A small audio captioner, trained from scratch.
Data: trained on songs of 200 made-up bird species, synthesised, often over outdoor noise, 39062 training examples.
Rows from block 2 of the audio encoder of a small audio captioner, named by matrix and row number. Rows with one number belong to one neuron. Each number is 50 + 10 x the weight over its row's rms, rounded and kept within 0 to 99. All counts start at 0. After the name is the row's rms in percent of the matrix's.
After each neuron's rows are labels from the 100 clips, of 14848, where the neuron reaches its highest value: "peak on" is the class under the peak. Only what is clearly more common there than usual is listed. The data: songs of 200 made-up bird species, synthesised, often over outdoor noise.
# fc1: MLP up (encoder.blocks.2.mlp.fc1.weight, 768x384), inputs 0-95
# fc2: MLP down (encoder.blocks.2.mlp.fc2.weight, 384x768, transposed), outputs 0-95

fc1.763 101:67 53 53 56 51 62 52 51 49 48 58 61 57 39 57 59 49 51 66 33 52 65 44 45 39 59 67 64 57 66 55 41 43 26 48 54 41 61 45 59 49 50 51 59 44 54 63 45 70 41 53 66 50 47 55 55 39 31 52 49 38 66 35 58 34 40 44 46 41 50 58 61 53 46 43 55 50 59 67 44 56 41 45 56 37 34 50 50 62 44 56 42 41 70 60 53
fc2.763 108:38 40 59 39 62 56 42 59 63 34 44 49 66 39 47 49 40 37 68 43 63 52 54 41 60 63 57 47 58 44 40 48 42 51 55 51 41 45 57 43 56 57 31 57 46 28 24 57 51 57 48 41 54 54 56 55 35 60 55 67 37 52 48 53 49 42 50 60 34 50 42 55 56 57 42 51 45 36 53 49 50 43 55 50 50 69 39 34 39 58 47 62 56 53 34 45
peak on: warble

fc1.112 104:48 59 40 42 57 32 47 47 42 50 30 61 42 65 46 50 51 51 18 64 49 54 53 30 52 41 50 69 49 60 62 48 55 44 42 46 47 49 43 39 44 47 42 53 51 57 61 55 45 51 52 51 43 63 43 42 57 52 55 39 40 50 54 43 44 41 58 51 71 61 45 36 60 53 51 51 63 73 45 61 49 49 43 39 45 62 47 59 65 55 63 37 45 45 66 30
fc2.112 107:45 52 50 54 59 46 53 51 72 73 49 47 46 57 34 61 68 40 50 44 62 66 49 53 60 46 34 52 33 60 53 48 40 56 48 54 64 44 47 55 57 38 52 38 52 63 54 51 55 54 56 46 43 51 56 44 78 36 28 45 52 56 31 39 46 60 41 54 50 43 62 53 56 51 41 63 52 60 54 59 59 60 54 45 56 71 49 62 57 38 60 55 56 41 52 44
peak on: arch

fc1.118 099:44 62 49 40 61 53 61 58 36 57 50 56 41 60 59 53 49 42 36 41 43 48 46 37 36 57 34 45 45 45 49 35 53 49 43 49 53 30 51 45 57 53 46 49 49 54 58 40 49 43 62 72 44 59 51 62 39 59 56 43 63 39 65 55 45 50 42 44 52 55 42 33 54 41 62 51 55 65 44 64 33 57 41 54 50 53 36 55 69 39 36 66 59 42 64 51
fc2.118 107:39 57 51 43 46 57 40 50 62 45 64 44 57 35 50 49 38 48 54 47 43 43 66 34 45 50 45 55 56 51 63 43 54 48 34 57 61 57 35 49 49 50 31 63 59 48 52 38 45 54 54 45 70 66 48 49 47 39 60 59 69 48 39 68 54 58 46 46 57 53 59 45 65 39 43 62 57 56 51 43 43 57 49 43 39 55 55 58 44 66 42 65 62 56 44 49
peak on: arch

fc1.107 100:46 57 52 49 40 46 42 38 39 55 55 60 46 42 37 52 47 31 34 42 66 48 37 48 54 21 55 45 62 58 58 41 48 37 68 40 66 43 45 45 55 42 48 52 50 41 40 51 54 57 71 39 45 44 59 41 54 62 68 44 52 59 57 64 50 57 61 54 38 47 55 46 51 54 47 44 47 38 57 42 50 58 32 44 57 48 57 47 37 71 49 46 51 63 76 49
fc2.107 102:46 48 45 53 59 49 36 62 64 62 48 58 39 67 61 53 36 62 47 60 68 46 42 49 42 50 44 69 57 52 62 46 42 36 39 45 59 27 54 69 48 48 39 49 52 52 72 55 42 63 49 35 30 50 42 51 60 36 46 45 37 45 51 59 54 41 48 50 71 62 36 51 41 43 37 54 48 55 42 55 51 54 39 30 44 53 58 50 32 39 49 67 60 58 56 58
peak on: steady whistle

fc1.531 100:61 46 48 63 60 60 47 60 43 43 44 50 35 55 46 56 54 62 52 55 52 54 48 45 48 50 55 40 48 30 61 40 57 51 52 60 41 55 49 43 58 64 63 77 79 37 54 39 40 44 53 49 45 50 52 62 62 48 57 44 60 32 70 39 56 52 36 47 36 47 40 64 47 33 65 56 59 58 58 53 58 74 41 29 49 31 39 36 48 42 48 40 45 61 32 60
fc2.531 100:42 52 38 48 53 38 47 57 59 62 52 37 70 53 58 67 47 49 64 47 58 45 58 49 67 40 48 42 60 58 49 38 57 57 54 46 59 63 38 41 52 50 55 46 46 46 41 45 33 49 60 41 61 43 45 47 64 53 75 52 84 44 31 48 60 42 61 47 67 52 52 28 46 46 31 40 45 33 50 48 48 52 66 50 44 56 50 48 43 46 57 44 43 47 29 64
peak on: dip

fc1.348 091:61 58 57 51 47 58 45 58 41 38 76 61 45 44 54 59 60 38 46 35 52 65 50 42 40 52 59 53 68 56 61 25 49 34 42 59 55 45 47 58 63 56 41 39 26 52 63 51 53 56 60 49 45 47 56 50 66 48 42 49 52 47 45 54 35 58 43 50 52 51 64 50 49 53 48 41 59 45 51 50 53 53 48 57 54 55 50 48 47 46 75 34 38 48 50 53
fc2.348 094:51 57 62 44 38 47 40 54 68 41 55 51 60 52 47 43 49 48 50 54 66 69 58 45 53 46 50 52 48 36 54 39 35 33 58 63 55 45 50 45 56 51 41 64 24 28 49 46 65 42 39 52 39 48 35 54 69 46 31 48 40 50 34 42 57 69 56 54 68 55 49 59 45 55 59 44 47 64 49 55 60 24 32 38 51 50 45 55 56 46 70 52 62 46 43 48
peak on: dip; buzz

fc1.212 104:49 48 49 67 47 60 51 53 41 63 69 62 59 44 54 49 56 40 49 45 59 57 59 45 64 50 57 40 46 56 64 44 49 42 39 54 35 62 39 30 44 65 49 60 50 63 62 54 47 34 37 56 43 41 55 27 40 55 37 40 73 33 47 52 59 56 30 54 48 50 62 63 36 60 66 45 54 58 54 30 49 73 50 63 50 40 53 53 59 62 58 44 50 50 55 52
fc2.212 109:69 47 36 51 35 53 56 55 65 61 62 47 55 33 61 61 56 47 59 45 57 51 56 66 42 52 51 50 63 60 61 64 47 46 54 60 54 50 37 42 56 40 41 52 44 52 44 46 60 33 36 50 54 49 41 45 56 44 36 56 56 48 47 53 44 53 41 49 59 59 39 55 41 53 34 63 28 55 39 49 68 48 58 41 61 68 59 53 26 56 37 47 53 60 54 48
peak on: harsh note

fc1.136 102:49 42 52 62 56 55 30 56 49 37 38 48 43 62 53 60 63 61 63 53 42 23 57 61 60 69 44 40 46 59 52 44 57 46 53 69 35 30 52 49 44 55 55 53 43 24 48 46 49 46 55 48 42 73 45 49 52 60 50 61 41 59 38 56 63 58 40 59 49 42 35 52 43 31 51 48 56 52 63 42 72 67 56 57 45 57 31 30 46 62 49 49 57 51 41 48
fc2.136 109:42 45 36 64 54 38 34 38 84 57 49 40 48 33 44 53 59 43 61 59 51 57 62 63 58 67 48 35 61 49 60 43 65 48 50 40 65 49 43 69 48 74 56 53 39 54 40 52 49 39 49 47 42 50 54 51 57 57 72 49 52 43 47 59 55 50 34 40 47 56 59 37 46 38 55 42 57 47 37 43 52 43 51 45 55 43 38 34 42 52 45 63 52 65 35 61
peak on: steady whistle

fc1.419 101:48 47 63 44 24 58 51 37 49 52 78 59 54 54 56 58 53 54 43 50 56 76 45 42 33 56 70 44 46 32 46 57 33 32 50 48 41 48 46 36 60 38 58 47 54 43 40 68 66 43 72 57 44 45 49 68 58 55 55 54 52 56 58 46 60 49 48 52 42 44 68 61 57 37 46 62 58 35 57 42 55 44 51 40 40 41 58 54 43 54 63 44 41 40 71 62
fc2.419 089:40 33 46 43 56 52 33 56 58 25 52 48 53 39 40 45 56 48 49 46 52 45 52 48 58 41 61 66 58 45 37 42 36 41 51 52 51 42 64 44 64 52 43 34 53 41 43 61 48 40 39 52 31 43 61 44 41 50 62 56 56 44 56 58 56 48 62 77 36 41 59 47 38 61 51 45 45 40 39 47 46 43 49 49 40 43 54 56 48 57 37 48 56 52 57 41
peak on: upsweep

fc1.3 106:50 50 49 59 55 62 61 45 48 46 50 58 51 60 47 47 52 64 69 72 41 47 48 42 51 62 47 38 38 34 51 48 29 45 62 65 70 44 41 56 44 63 64 53 51 51 38 31 33 40 85 56 49 56 48 53 58 51 59 50 65 46 66 62 48 64 56 49 56 47 39 57 39 36 70 35 47 62 40 45 60 60 52 43 56 43 33 43 43 60 42 26 50 54 57 55
fc2.3 096:47 60 46 57 48 52 50 42 68 41 63 43 60 47 53 67 56 48 48 40 46 58 53 34 39 40 53 57 40 59 38 31 52 64 51 54 64 53 48 51 56 51 54 47 27 40 50 38 41 28 63 52 61 61 49 45 44 57 40 63 55 46 48 54 31 64 66 51 49 56 64 45 66 42 64 35 65 58 34 53 42 36 58 58 44 59 46 65 38 55 57 41 59 44 72 47
peak on: arch

fc1.641 102:37 57 50 65 17 46 52 53 47 51 57 57 72 55 44 64 58 43 50 59 60 49 59 57 55 49 46 41 72 48 57 43 49 58 46 47 47 51 42 66 57 52 65 48 51 62 57 56 64 54 49 40 43 52 39 46 58 59 34 37 39 59 41 49 40 57 46 51 66 50 37 40 55 55 47 58 38 55 70 39 37 38 42 74 41 49 25 50 58 58 32 45 49 48 45 60
fc2.641 112:64 46 39 50 47 48 50 58 63 73 64 55 45 51 57 52 46 42 51 50 56 51 64 63 41 59 32 49 47 49 54 51 64 39 39 61 48 57 41 50 36 44 40 52 52 62 71 33 54 35 57 44 64 47 41 49 46 66 66 49 72 28 39 45 61 72 31 36 72 48 51 36 45 58 29 48 37 42 54 46 55 50 37 54 40 48 49 34 55 66 47 59 48 67 55 48
peak on: arch

fc1.680 098:46 47 49 45 51 59 52 34 45 55 48 56 61 51 56 38 58 48 53 49 55 46 51 62 47 55 64 69 51 65 46 49 66 40 54 49 55 46 51 47 60 58 46 61 51 32 63 46 77 51 65 63 46 50 68 66 38 49 46 56 34 47 33 73 41 26 54 70 52 41 55 46 46 37 58 25 64 40 45 33 47 58 57 44 52 40 55 33 47 60 41 36 52 47 46 62
fc2.680 097:46 61 46 50 32 41 51 71 70 50 41 53 52 50 38 57 36 67 56 45 68 53 38 49 57 58 36 49 43 62 66 51 40 51 52 47 55 65 49 61 45 41 58 32 44 45 54 60 26 40 60 50 51 42 54 38 42 55 33 53 46 60 40 41 47 37 66 37 51 44 49 54 51 59 47 57 48 60 62 60 45 51 48 58 69 46 49 52 48 51 58 52 50 55 41 56
peak on: downsweep

fc1.204 094:57 56 63 47 39 53 43 63 45 45 67 57 47 57 37 54 62 31 45 48 69 58 33 26 55 55 43 67 61 53 54 54 41 43 64 47 46 47 55 37 59 60 65 56 39 41 62 62 66 42 39 54 36 49 50 59 52 50 43 44 54 54 58 43 37 52 40 63 59 38 52 48 51 45 58 49 51 70 50 44 48 60 45 58 51 58 50 57 72 31 52 39 38 33 75 41
fc2.204 093:72 51 56 57 45 53 44 55 64 58 61 33 46 44 47 52 58 69 45 33 61 46 62 35 54 50 60 41 60 48 58 41 49 49 57 55 43 60 50 48 54 62 50 64 45 29 64 29 55 36 62 49 45 57 38 44 42 59 57 40 62 35 32 48 46 64 34 61 64 60 72 47 60 63 36 48 40 55 60 61 51 64 36 59 59 47 54 43 44 67 60 61 47 46 34 70
peak on: downsweep

fc1.22 103:58 52 48 68 50 53 39 45 42 52 31 46 53 52 43 31 48 45 53 46 60 37 68 52 52 61 63 43 62 63 71 58 50 50 51 53 37 55 40 33 54 57 71 64 50 40 49 50 60 51 40 58 39 54 38 47 35 38 46 55 55 40 58 63 69 55 48 51 59 47 40 56 29 29 67 39 57 49 66 25 60 75 77 57 63 43 36 39 47 54 44 44 40 52 49 53
fc2.22 107:48 51 48 61 47 66 56 49 58 44 43 52 63 53 43 68 49 46 45 32 50 61 66 45 49 58 44 47 53 55 69 49 33 47 61 48 41 50 33 50 66 50 56 47 51 41 58 48 35 44 56 55 42 50 47 43 40 48 37 31 60 49 47 57 50 41 39 37 60 44 55 73 58 64 50 50 75 58 41 54 41 75 62 42 59 56 49 65 40 53 60 46 57 60 38 48
peak on: steady whistle

fc1.352 090:55 59 46 58 46 46 56 56 40 53 56 56 53 41 39 59 60 46 27 44 56 68 53 58 34 42 43 43 75 50 61 43 79 49 56 54 65 44 44 47 54 51 64 53 69 55 55 56 38 45 34 25 38 42 56 36 57 50 59 41 50 46 47 42 38 68 49 58 56 42 64 57 48 40 71 35 65 75 49 49 58 44 49 58 43 37 48 49 65 31 38 32 61 46 48 46
fc2.352 078:45 67 49 38 57 49 41 50 49 47 38 45 55 42 28 54 40 54 39 70 57 55 45 42 35 59 59 46 51 40 59 37 41 56 47 39 54 67 41 39 55 60 41 53 40 46 45 27 70 45 40 47 32 56 40 57 47 49 66 37 54 39 45 42 39 42 65 54 42 57 48 49 76 47 66 52 39 21 53 73 27 43 39 61 53 41 50 43 54 51 44 57 62 54 40 47
peak on: harsh note

fc1.557 100:42 28 53 47 41 57 53 55 50 53 66 61 52 57 38 58 59 68 62 38 45 44 44 43 42 57 52 41 49 61 55 51 32 50 54 53 54 42 51 68 62 52 52 50 55 46 55 51 49 57 62 57 42 53 53 49 63 63 51 38 42 69 40 75 53 55 40 49 60 51 43 55 53 53 39 67 53 59 51 32 49 43 41 58 47 46 48 41 65 48 48 41 56 41 58 31
fc2.557 106:57 57 42 57 52 47 52 36 74 69 59 61 61 45 36 53 57 46 67 57 43 45 67 55 55 80 38 35 50 42 30 68 47 66 56 54 48 46 41 65 53 40 42 46 45 55 50 55 45 49 42 56 44 37 50 53 46 51 61 56 62 59 33 41 73 57 41 55 61 39 50 47 52 45 15 63 44 49 42 43 52 46 59 65 55 58 52 49 63 50 50 49 52 51 42 46
peak on: arch

fc1.410 106:39 50 57 42 41 43 36 51 42 44 51 64 62 53 52 46 37 53 45 58 42 51 49 40 37 38 63 52 58 47 65 61 47 50 52 47 37 54 58 40 46 70 55 55 57 46 46 51 74 40 45 57 47 43 66 53 41 49 58 55 65 52 71 42 42 46 39 66 49 56 49 52 60 56 54 51 47 60 45 57 42 70 42 47 53 14 43 30 52 49 47 53 41 58 54 59
fc2.410 113:55 59 31 55 51 41 47 36 66 57 55 51 67 69 63 47 42 35 52 44 56 65 54 64 49 41 52 53 55 44 55 46 29 45 25 56 56 48 59 63 40 28 43 45 53 47 40 51 60 39 36 67 49 59 36 46 59 40 52 46 41 46 73 63 54 56 48 38 51 70 50 38 60 52 58 75 64 62 29 40 59 53 40 55 48 43 40 55 28 73 40 60 41 56 47 59
peak on: upsweep

fc1.53 102:75 65 49 71 61 49 36 54 44 37 31 58 34 41 46 50 56 68 40 45 40 41 45 37 45 59 51 58 41 56 65 59 51 47 59 41 35 43 45 33 41 67 58 59 62 56 56 50 71 49 39 43 46 61 55 48 57 50 39 44 42 56 38 48 36 46 39 48 50 43 37 45 43 50 55 44 55 60 48 53 62 56 49 54 54 39 32 32 54 50 52 49 47 56 42 39
fc2.53 104:56 43 47 57 64 60 43 28 50 53 49 54 41 31 41 52 55 56 47 64 49 60 59 35 47 63 61 46 45 52 72 48 72 54 48 39 69 57 41 61 37 56 39 39 43 45 35 38 38 36 77 45 44 52 43 51 58 47 57 49 51 49 61 58 37 53 47 54 40 60 59 34 40 47 48 45 38 40 50 49 50 37 55 49 32 48 36 48 44 51 44 69 58 36 55 54
peak on: arch

fc1.644 102:53 47 53 51 47 52 57 49 44 71 54 72 57 52 63 45 52 25 62 43 50 57 45 57 45 62 50 37 58 64 51 44 45 40 17 61 51 36 47 58 56 52 49 61 37 58 60 54 55 54 47 51 38 48 59 46 48 57 36 62 44 44 34 34 34 50 36 45 37 46 51 65 41 61 58 47 72 81 49 25 43 44 44 47 57 35 61 50 52 45 50 40 32 46 53 56
fc2.644 100:44 70 39 49 37 59 59 53 45 43 51 17 43 50 57 36 44 54 47 56 60 48 51 58 66 46 67 51 61 47 54 64 48 57 53 60 41 46 49 48 32 43 49 63 33 45 56 51 41 53 33 60 38 57 42 51 39 44 45 50 60 71 31 53 41 47 46 42 61 51 46 44 54 52 52 70 48 49 59 53 53 57 48 32 53 50 50 56 63 49 53 48 51 54 46 70
peak on: warble

fc1.692 096:44 32 59 46 35 54 59 57 43 39 81 59 56 54 57 51 73 54 34 65 50 57 53 48 66 68 45 57 62 39 75 34 45 53 44 47 50 63 46 59 56 45 63 34 39 54 42 47 34 59 40 32 28 40 40 51 58 68 45 57 57 47 53 45 31 67 57 49 60 46 48 49 50 51 48 62 48 51 47 48 31 45 49 44 37 67 49 60 48 39 54 53 52 56 66 64
fc2.692 101:61 38 48 54 59 28 69 50 60 46 57 46 53 36 41 62 30 67 44 59 43 48 35 52 70 39 42 56 53 38 57 55 67 62 55 35 53 59 49 45 42 74 60 45 62 57 46 37 42 29 64 76 43 64 35 53 42 57 53 37 59 47 46 41 54 39 45 57 48 57 54 63 54 43 28 41 40 48 62 48 66 57 47 57 71 45 46 55 34 47 53 31 41 39 52 62
peak on: upsweep

fc1.37 111:59 56 52 40 60 33 62 47 46 74 66 51 39 65 53 60 55 46 41 39 40 69 31 40 45 57 36 51 89 39 51 43 55 45 43 51 49 38 32 56 48 42 55 62 59 46 38 44 62 55 52 45 50 30 45 38 59 64 52 51 47 56 40 68 73 49 40 57 20 54 41 54 66 64 44 53 53 34 55 64 57 51 38 52 40 56 61 37 44 58 42 71 45 33 57 49
fc2.37 108:59 46 60 48 48 45 36 54 31 54 40 47 54 52 52 55 56 56 41 57 54 53 39 47 52 59 50 50 44 49 54 44 33 34 42 47 50 59 42 43 61 53 42 69 51 56 47 52 45 49 36 34 44 33 41 38 49 59 28 50 71 46 47 57 47 67 38 66 43 52 46 77 38 64 36 49 50 47 47 53 38 39 46 57 70 54 59 49 49 48 57 45 51 44 41 60
peak on: dip

fc1.367 102:34 60 47 36 56 46 61 50 36 67 51 57 40 45 35 46 53 40 43 64 53 72 39 35 47 43 43 45 37 51 67 45 52 59 50 36 68 45 32 70 39 43 44 63 56 55 66 62 37 47 57 49 41 57 43 54 44 62 66 43 45 44 41 58 38 48 52 40 66 42 47 55 62 47 63 59 51 57 47 63 37 42 44 40 34 42 48 51 46 38 49 49 69 57 78 48
fc2.367 103:71 49 55 54 42 63 44 65 53 64 53 48 61 43 51 48 49 50 50 49 63 50 54 60 60 30 45 43 54 49 44 67 41 70 53 48 64 32 50 66 63 49 51 42 59 67 45 60 55 29 46 53 62 49 53 56 48 52 48 52 57 43 33 54 70 50 42 47 74 53 57 35 50 44 55 77 44 42 53 33 45 49 51 66 51 37 30 56 53 37 48 28 44 46 64 47
peak on: harsh note

fc1.18 100:60 41 42 56 44 44 43 62 43 51 55 50 42 49 49 37 61 42 57 47 47 57 36 67 42 69 39 48 51 34 65 51 57 12 42 62 55 47 52 43 39 52 57 48 52 62 64 45 63 54 48 49 37 43 43 44 44 50 47 34 30 44 57 58 53 33 30 66 40 48 44 65 43 58 43 59 48 56 61 50 64 65 69 53 58 35 36 53 42 58 47 43 43 58 41 40
fc2.18 108:58 54 73 47 43 55 56 53 60 35 51 39 56 58 61 49 46 43 54 29 53 44 49 33 41 46 59 59 41 47 40 58 46 48 54 49 51 46 45 58 57 48 46 59 32 37 44 26 31 63 47 65 54 51 48 43 34 67 53 50 51 67 41 53 48 61 46 48 55 57 54 49 54 48 35 53 47 52 53 58 35 37 32 52 44 56 60 57 55 42 65 53 59 51 49 43
peak on: upsweep; warble

fc1.498 103:65 54 55 61 54 55 35 51 42 64 55 59 42 47 58 50 50 67 53 45 48 40 41 56 56 67 56 38 40 35 59 51 44 44 52 53 45 61 59 40 61 63 79 58 71 59 62 64 42 41 68 42 48 46 61 57 54 50 52 38 56 49 48 30 52 44 43 64 34 27 49 71 39 45 59 61 54 47 55 40 43 61 65 42 52 20 52 42 50 64 45 36 53 55 50 64
fc2.498 113:35 49 48 50 60 37 47 24 57 56 50 52 50 48 51 55 35 60 72 32 57 62 59 48 67 59 46 39 58 52 42 58 57 60 45 58 49 62 59 56 53 43 36 43 46 40 36 35 42 52 40 48 49 52 63 63 60 49 57 64 48 61 41 47 52 67 64 55 58 51 48 38 46 54 35 63 43 26 40 42 36 58 63 51 44 59 58 53 58 49 58 61 41 40 39 67
peak on: arch; steady whistle

fc1.193 104:46 44 69 69 38 70 48 62 49 44 62 56 46 50 52 42 62 55 54 56 40 47 58 59 29 47 61 44 46 41 57 47 26 48 35 45 33 32 39 48 45 40 56 41 56 46 48 56 55 29 36 51 35 45 53 68 50 46 38 58 42 40 47 33 58 53 29 86 64 45 51 61 37 55 47 52 43 47 40 62 62 53 53 42 42 66 31 60 30 48 49 48 61 39 44 46
fc2.193 106:49 33 39 46 52 49 58 54 93 34 40 46 59 58 46 70 29 45 67 55 45 42 68 52 55 67 45 57 45 54 41 61 54 31 44 47 49 55 44 69 34 45 51 42 51 44 50 57 60 53 45 56 44 40 40 39 31 54 50 54 55 41 57 51 48 43 52 62 50 56 59 64 57 40 28 52 39 34 45 57 56 43 52 54 49 51 60 42 51 55 33 61 62 65 62 50
peak on: upsweep

fc1.170 089:58 57 52 56 51 71 52 53 51 46 55 49 54 58 47 51 42 47 61 52 62 49 46 37 44 52 60 52 45 56 79 32 57 49 51 55 59 63 56 36 59 43 55 41 41 55 60 50 52 35 64 37 35 42 57 52 43 52 54 47 50 46 53 38 41 37 55 35 49 60 57 48 38 38 62 49 46 51 44 44 44 43 52 31 31 48 57 41 58 55 26 62 45 55 58 53
fc2.170 094:47 49 30 71 47 41 57 46 58 48 50 20 64 51 55 53 45 69 55 45 49 65 45 46 65 39 57 67 38 53 49 60 56 60 49 68 55 60 62 46 66 64 48 60 58 60 37 54 49 45 50 57 09 51 58 55 60 56 53 52 41 63 49 26 58 63 58 65 42 57 35 58 49 45 44 33 51 52 35 56 57 50 51 37 39 54 42 39 49 39 19 32 54 59 48 55
peak on: downsweep; buzz

fc1.311 107:65 63 62 50 54 49 46 50 40 37 43 59 54 69 46 57 49 57 45 60 50 52 48 50 50 48 69 53 35 56 69 52 40 42 37 49 42 55 54 41 57 62 57 55 55 38 54 42 55 36 42 48 44 71 41 55 38 42 32 41 37 59 29 43 50 55 50 49 49 47 50 51 51 48 59 71 46 41 81 49 62 50 53 55 45 54 42 47 54 43 52 60 45 55 52 61
fc2.311 115:41 32 43 52 39 47 61 50 60 52 48 54 49 57 60 40 55 58 42 36 46 58 69 49 44 46 56 43 25 63 41 66 49 53 57 55 64 45 46 33 41 60 40 53 57 46 59 32 60 45 53 49 40 51 47 40 57 42 50 62 43 50 26 53 49 70 42 48 59 54 45 70 47 58 59 42 27 51 51 49 45 55 39 47 55 68 69 54 37 40 38 66 50 53 51 48
peak on: upsweep; steady whistle